{"encoder_arch": "efficientnet_v2", "model": "image VQ-VAE", "dataset": "gratings and oriented noise at many angles and scales", "train_examples": 197500, "image_size": 32, "crop_scale_min": 1, "horizontal_flip": false, "translate": 0.06, "bottleneck": "vq", "downsampling_factor": 8, "encoder_norm": "layernorm", "encoder_activation": "relu6", "encoder_depths": [2, 2, 3, 2], "encoder_kernel_size": 5, "encoder_stem": "single", "encoder_expansion": 4, "encoder_widths": [32, 48, 72, 104], "loss": "l1", "latent_channels": 8, "decoder_norm": "batchnorm", "decoder_activation": "silu", "decoder_widths": [32, 64, 64, 64], "decoder_blocks_per_level": 3, "decoder_block": "basic", "decoder_attention": true, "decoder_upsampling": "nearest_conv", "codebook_size": 512, "init": "xavier_uniform", "residual_init": "zero_last", "optimizer": "soap", "beta2": 0.95, "lr": 0.003, "beta1": 0.95, "shampoo_beta": 0.95, "eps": 1e-08, "precondition_frequency": 10, "max_precond_dim": 1536, "merge_dims": true, "one_sided": true, "adamw_lr_other_params": 0.003, "grad_clip": 1.0, "steps": 6800, "batch_size": 512, "epochs": 17.6, "lr_schedule": "wsd_sqrt", "decay_fraction": 0.4, "final_lr_fraction": 0, "warmup_steps": 340, "weight_decay": 0.3, "adamw_weight_decay_other_params": 0.01}
Rows from block 3 of the encoder of a small image VQ-VAE, named by matrix and row number. Rows with one number belong to one channel. Each number is 500 + 40 x the weight over its row's rms, rounded and kept within 0 to 999. All counts start at 0. Numbers have three digits each. After the name is the row's rms in percent of the matrix's.
Before each channel's rows are labels from the 100 images, of 14848, where the channel reaches its highest value: "colour at peak" is the nearest of a few named colours to the mean colour under the peak. Only what is clearly more common there than usual is listed. The data: gratings and oriented noise at many angles and scales.
# convs0: expand 5x5 conv (encoder.blocks.3.convs.0.weight, 192x48x5x5, each kernel summed), inputs 0-47
# convs1: project pointwise conv (encoder.blocks.3.convs.1.weight, 48x192x1x1, transposed), outputs 0-47

colour at peak: pink
convs0.29 060:452553543523453483522527554491492462507553586556443478555522445488515423504482452518544508526464499539422514494457475474516518505552415522499451
convs1.29 065:518463535466558478480494465571544475515546527451529536500483479573530548531476493430516417503482404463523509535551455515533446473463439488507540

colour at peak: white; pink
convs0.85 056:506493560542491546499441500531410539535471508450463478484450549437433469517448502584520544480563539487510478422544537532483500532500537461489483
convs1.85 098:523489511498505480507518491579424463483455484523500514515455523524512427514471482487526631484485486523518509543422511509518604503422526451509507

colour at peak: blue; purple
convs0.153 078:485538482491527467538465460468555443507469502472479543507542483484529468438527494528430542456485522582500559505545565451448511492438410560534503
convs1.153 123:491490514488515501496461471530421543474601452514496521509457506419513484524496431461469599494481593486515525546478516464533545493427498499507537

colour at peak: purple; blue
convs0.171 149:542501495483537453508465461448572447478477486490543583456527521501609553458518458497502482506463470553463504488470570486438476519447500542560503
convs1.171 120:495557497487515499451513407558401506511580547478469497491527528504486514483485435433503578518491600500498513577496527493537478530478505516503490

colour at peak: black
convs0.53 077:406489453515496472490505482510489515528474504408463455498570497571437491525568518536516491459576515471470512519540485487528592499510437517464448
convs1.53 114:483514493522471500506499472504520477506506489502485514535480512348507515505502502480509400507484554510490507479402485609528540475558502568488494

colour at peak: brown; purple
convs0.83 069:469510490447564492469450541530530469450504587425481488499542566537499478422604448502509481507496474490508473563462488501542545542447477509511504
convs1.83 125:462519487495494474566529514452480508469555526471536592534511534485548535542562477479482510530431377522501488453553439496464450470479514503522538

colour at peak: black
convs0.90 065:532507482455448535481479434468519500507582518483543506484544530547472562513577548370494498501482492473512471529485523575493459494494484529432538
convs1.90 104:503471484505498504468470493474548517507537520471501498454451471479478513477500427508483405480519473480501482350520483614469492502574488476484492

colour at peak: purple
convs0.189 135:502483414475564442535468434490526475526492453394580486496514460505494482463558505527415531473494483525536540495540553522519555524475493493526538
convs1.189 159:495417487484544484508485550541423498506611513509553502518520511484498446506495462525505587444517495505501525510481534441502575518425504572522533

colour at peak: cyan
convs0.78 096:415489503534547486510548513562470517480471394530500440548457484501477483488461514556555528517514511533428525441505422473505545572513501513542496
convs1.78 097:549499496519475505517528473489380501532519480529515554528494507443521630529524475534530449518511462513518517388510482541504530478550521520534503

colour at peak: green; black
convs0.124 073:523431469483426532474486491492465479502512543509532521395542528533531551587472532498471499457517521459530436538532545533475431458481575506467500
convs1.124 105:496535494531474514444518491428500516528543459494490510550521508340523526513487467390493481529495467500531538459505472529486455478571515480487496

colour at peak: pink
convs0.182 070:534473455493537466513428413478510472450474447449495535463497472502487542450567488467492504588533472478545529475543533539538514523462541466551581
convs1.182 116:508510521420515487473490534486369555472461500466473435470515447462489515516470463452483590550466519471524487515507483517501442504574528489471551

colour at peak: pink
convs0.148 078:476533467514544556541496469510515518459487539461575465526475505464478573490544579442447538507530473460534547506518474478506493426454432437467563
convs1.148 079:520478498479465515516493502516453485492464450532467480485525483492491449487452553475490622501478514498527473502474509670501482464433508485460492

colour at peak: pink; black
convs0.0 070:581489507492491547484443519516490508439545434527567571450474472525521588506490503463489494562500525486530448498488495440494431472517574484441540
convs1.0 080:485508484534514487495489566502502536521485533472508502514495504408504487502494458370499379489514476522524523389536498542512490508576495511499502

colour at peak: green
convs0.70 179:611514476472532461491477485515470437524534531517556461493468527522472473471524535480474537471408516543600439479517539509478450533515571485471497
convs1.70 141:490537497509492510479526462570383525499577541472486512489553503422520586503474444476486582539481540489513526540493522536535564491463510533508526

colour at peak: green
convs0.110 081:580506439453502458482506482554470518477514553456524436469530499495460517475555512440449529468491497529633485521527572455487497490506563477490493
convs1.110 080:479517523506499504497544474516379523478548553495541495505550514424500611526495377469517521495486513472513507503488529531487452471434493515507518

colour at peak: white; pink
convs0.179 191:508454516572475510491453470438452515568498509446447532488475438463493509487440462574513528483514520507483518415529548573475532551538514526574480
convs1.179 112:525522518464516515527488606500459522499497494509517493481493501601503489519497494629505573488518488514525487534568496620497441516511506498510501

colour at peak: white
convs0.65 114:444436488565494518501481452467456569506525478424545543504486449458476502606452519544464547497564506446494532443535513533467502471538526481534503
convs1.65 108:510437515481527495505509560570387506491480475527516508513457516633498437511519461525489533492504545524505537498503504559539549500440499429505491

colour at peak: green
convs0.32 081:505485427486516517438559532575435587447463491494491439493512517494414577499461491560553508494564483483496492523522444504522544483471536479487518
convs1.32 081:545458484532479524528505421531435531512440528516511523468474490505494369487534461489500446516524505504506475571384504481464536513518500439505489

colour at peak: brown
convs0.18 092:493517439460460533502449487512559504435523537479529509465492473514505538465594545449473518523507450401564527529507513511517476437479544459488585
convs1.18 123:501359509483527481507485478544574500507483470495495515470529502452480391509520538491490520495511401530501488462506479603509477520512496453486497

colour at peak: green
convs0.72 158:464535434503448514505525512582473534511533495466545451535483516508447536524513574481461495450553509434590492516509458510522456465512535457412543
convs1.72 155:548502518479487539551499517639402474515518476543492530440546486580475497511537479530513535508543554514516484526473459467500558528439520483490508

colour at peak: pink
convs0.158 087:505464543571506449503495497502494522560556440523566529481443489512492502607438517535462492419497535526473455474496492507429450490529562511451497
convs1.158 107:532516530501538502529484494591356475517477457507518533493513505557507460521472479476509491481517475498518501513462512474508624523446516415512509

colour at peak: green; black
convs0.106 068:575479529451559420516515456512519474552464363494530442536501530457457529434545540484547522495548527495531501460530491514507519535510513488491485
convs1.106 088:507490552527520504509504414566499514530520523480536511500517494528540442503507524515506542541499571486520526578412529443574531568455527565523560

colour at peak: white
convs0.154 059:549452467497516510549452456444505505472458460443489537462503456464475618514513545455487496481564460435521532550547520524460569498499535533483541
convs1.154 081:523462564480488497536514534561530521444356467555556493528467478486526488567498541473476465529532519511514456491472496513540439465443503531541464

colour at peak: cyan
convs0.160 092:534505512529573445553548515554448485464482486510517433542459502453426475459461465550551535520524491561477557429532484455502509577475468471507486
convs1.160 083:525568486523566549444465464477499572532495514482479526480506468462500651495532449526475472549545468496526505507531527556484508512551492563520492

colour at peak: purple
convs0.87 085:540500515526611443511518516530463469495520462503549439457487502515446466499459507565566452504450517607502453466463478488574514513475497530487479
convs1.87 098:518569509520512505478532514514403500528482529516523512520499517475541637523509566472513413513494518520537558506610512527501477512524536492493522

colour at peak: purple; pink
convs0.169 079:499486477495529481446501455505503465518559484536575497458476531542550523545530555510470438402459467521523402524474535531527466508444557508503563
convs1.169 094:495559513500497507521493533492593479503421510518522500512520505495520669506504517448510451452515480501510488471518526605488451503476505481484503

colour at peak: purple
convs0.7 081:569483505484534466457555510466468535453454544490454421530546470480433558476510385512524464503549502469495524534529490532481551540539485500547448
convs1.7 084:491526483495464484461480573510420528515443478498491496519439485559481391492555564409508534493501510480479502601474464474496463491493480550522486

colour at peak: green; cyan
convs0.45 084:524555504431494458499499493462508513574478559492498483532528608454469502505561523498444526404465447500504497504470590481489510475531526517432520
convs1.45 110:473556491508515451506493465493458502523539502466526467439435455417511558475494404498459460495494455468516535411513497471463487494398508458469490

colour at peak: purple
convs0.55 091:483501405501533482520486472486511502427518542388535500537532490483493487454521456493481545557531435462430580510516492553507551527455486495549529
convs1.55 102:470479495524491481491528499528392489495555505523541519492564497478534442474478448513484665519484530501509514441457505519536562497480537497504491

colour at peak: brown
convs0.30 061:477503576480438536495487525441525490530556481583439515504490499508548442487463515455590505592451505489450422532444496519525489503523489530504479
convs1.30 076:539575514527532486461454525484453415517445491513415534490510483501418571452499499516462483487487512476490520529434477558511516559577541553486496

colour at peak: purple
convs0.101 084:526543473454547499490545493543434515491472528441498389549543518452386523460497513557516512488571496522518526471504456559533524493485489486536471
convs1.101 085:524561540512498489465491471565392490515525469498484536538484530559506515541544567443522443497506511525527526546592480518516446526578523551527521

colour at peak: cyan
convs0.27 087:494497492423451585486510535508519549561430487501480438501527544481502483451580487511491499470528479459589513534501508455519537432472576458478527
convs1.27 101:510485509517518491540486417570392486500565510506513515506534509455490503519533488488515628467536513520483536523446507559507582547485529507468536

colour at peak: orange
convs0.49 096:495470497512509508526486487460572518515416450498469550482531529458559515537555521484436513413484475471568567491563549460443480421523498506510514
convs1.49 069:471521494482469467493495519446486466487512530463470468474490488506500707497489467546486537487472500474481483441451464521481439490488495482478486

colour at peak: white
convs0.186 109:508504568571431522529448479428494488582539563494462543460442454473514484488467464490529531533482572497482478444520569526478495507568499504485449
convs1.186 072:472490490560481503491489609454421480545595523500536530547510554566535548516535527510532536477491485503502552495415494536512560522505540465489511

colour at peak: orange; red
convs0.100 144:411476468550531486497539455511506496549558469498577514511491543510517479561469522558422487362490480497506498510510493519488454470500533522469557
convs1.100 124:489441514525493493541514495515367499496563463501502475521511520485506496492501444505504523503496420521502511570472487494508614490385529472479513

colour at peak: purple; red
convs0.48 139:467551473478480396551510496524519428514599554475572458571471464514497473435510515500446489504461492572498503490486465506538509549496465501464530
convs1.48 113:525459528490509486524480520591421503503513515543521496460471492396508535515520482491493503491551561537546502549476465393511534549455533577521523

colour at peak: green; cyan
convs0.22 194:561463496457513583452529545504483565502392467541458484421560579516488505538488514500523467467492502481555452522492525495496479440463551504522486
convs1.22 195:503479491531522520422515526520372550489519595518526481544560502588486472463469475482509515519467509503501492507465509395510487495436507529490512

colour at peak: pink
convs0.146 098:473454454568581450502516451479483486510550484458538507492484456484524527559436513556446521429471490528476475433533501568454493520539552489560542
convs1.146 113:490457515486531508516468538587353499543508471503540526471464520573495468500520449487506502437502493519532562489474478457524579552497528464491513

colour at peak: white
convs0.28 080:480464482503529529501528530508395511453462503435445448548531523443426496456514461584551551483561526479516515520556511521486561518462461527498475
convs1.28 109:528508535523518526515514481475479535512468503548537510534462477544518438479531554470507596571527583494499494617407518552528532508517504520518520

colour at peak: blue
convs0.74 106:550508526459502478491489522453512472464426555507406514498544526448531528411521419539554524503515455530478531523453533488488561519471500547568463
convs1.74 100:473519484532463505423506472512428475514503502481481498537516498562516466494496473447509639522469536494503529556576486403488439480543522506478501

colour at peak: white
convs0.33 076:485522471547463549496502544551387482491527504453529459576468530452390513493462494537513482485552489471527500516542421520547554491518528473488508
convs1.33 092:512423500505508493519499423520412501503480498506503489477459493563474406490531512457513479496509513488493496605385488422487545519460510471494501

colour at peak: red
convs0.59 125:474451431545564463538513446507502511452552418459600488505514479504466539533498538530432508460497460510537553473535504529488483496464558487484576
convs1.59 119:520485524498476490532529565564426525559483465521494459512506484511495426513488438491520550496464526521574552441544475487562611495437512529523502

colour at peak: brown; black
convs0.58 063:524549485479474529504533544574482499482503447547548486478490457543540562551478574428498472493511501445517446528456433427540488494509467490424553
convs1.58 095:514528524492486517533549490503523491470509546489518532454542510569492588536517450514520496497477570519470417513587553398525501499411523522522489

colour at peak: green; yellow
convs0.66 119:483456523512415615449509505496488588528450477516454515463505492520515530560441534535518475488564509409501508506514495522507472424509534482480534
convs1.66 105:441503479499471497472512561491415508484426533496472513523495488429484528504530532473476631487453534482469499603438482514519535462472487496472512

colour at peak: cyan
convs0.145 180:560470480430501573448508528504492553490385499488434500447565564510498541489539481501502471479554466444571488535496528495495529467453541497527512
convs1.145 143:523452517558496518445527572477352557508504559509499520496529484588477477483496440494504541537495487472512508505423526449509524487466485464523508

colour at peak: pink
convs0.104 092:549486472498528499484484470539464469452564504463608535433487473538422554554510549478477496485491534496566448514534481520525409457459528495476507
convs1.104 089:540517522519516529522537512538539527524464528549530532513541524540532448528530536398527503532526511525531519428591541603520562527448526503511521

colour at peak: green
convs0.102 123:525523522461511518503557555590505548499475503548462432527498543465447505545524554469498460487490488477567476499488453447552489448547562439420509
convs1.102 101:490506483488501489447471529599376488499501503528494488496467509532486473510515483536481508497503488522523504585409467416516565510419517451469491

colour at peak: purple
convs0.13 094:434544498535422446545520468494487446517556615466510486603476495448455521461520510505464523474512502555470519449513503513492506520537468495443531
convs1.13 082:509551509468488528445491469498534528550460548486484498490497501383546622530484453528520427501503465490550514477466475589489539496502490450511507

colour at peak: blue; cyan
convs0.121 130:565495491451507511469477488446510518491389533455452518470553528474529520443515457532582508490529499495499523492502601467454550514444502516572469
convs1.121 108:490472494532515521413462486546455539501545537503478494490530506519482480505510441465499670519478501497495480526547566448498431499477507547526488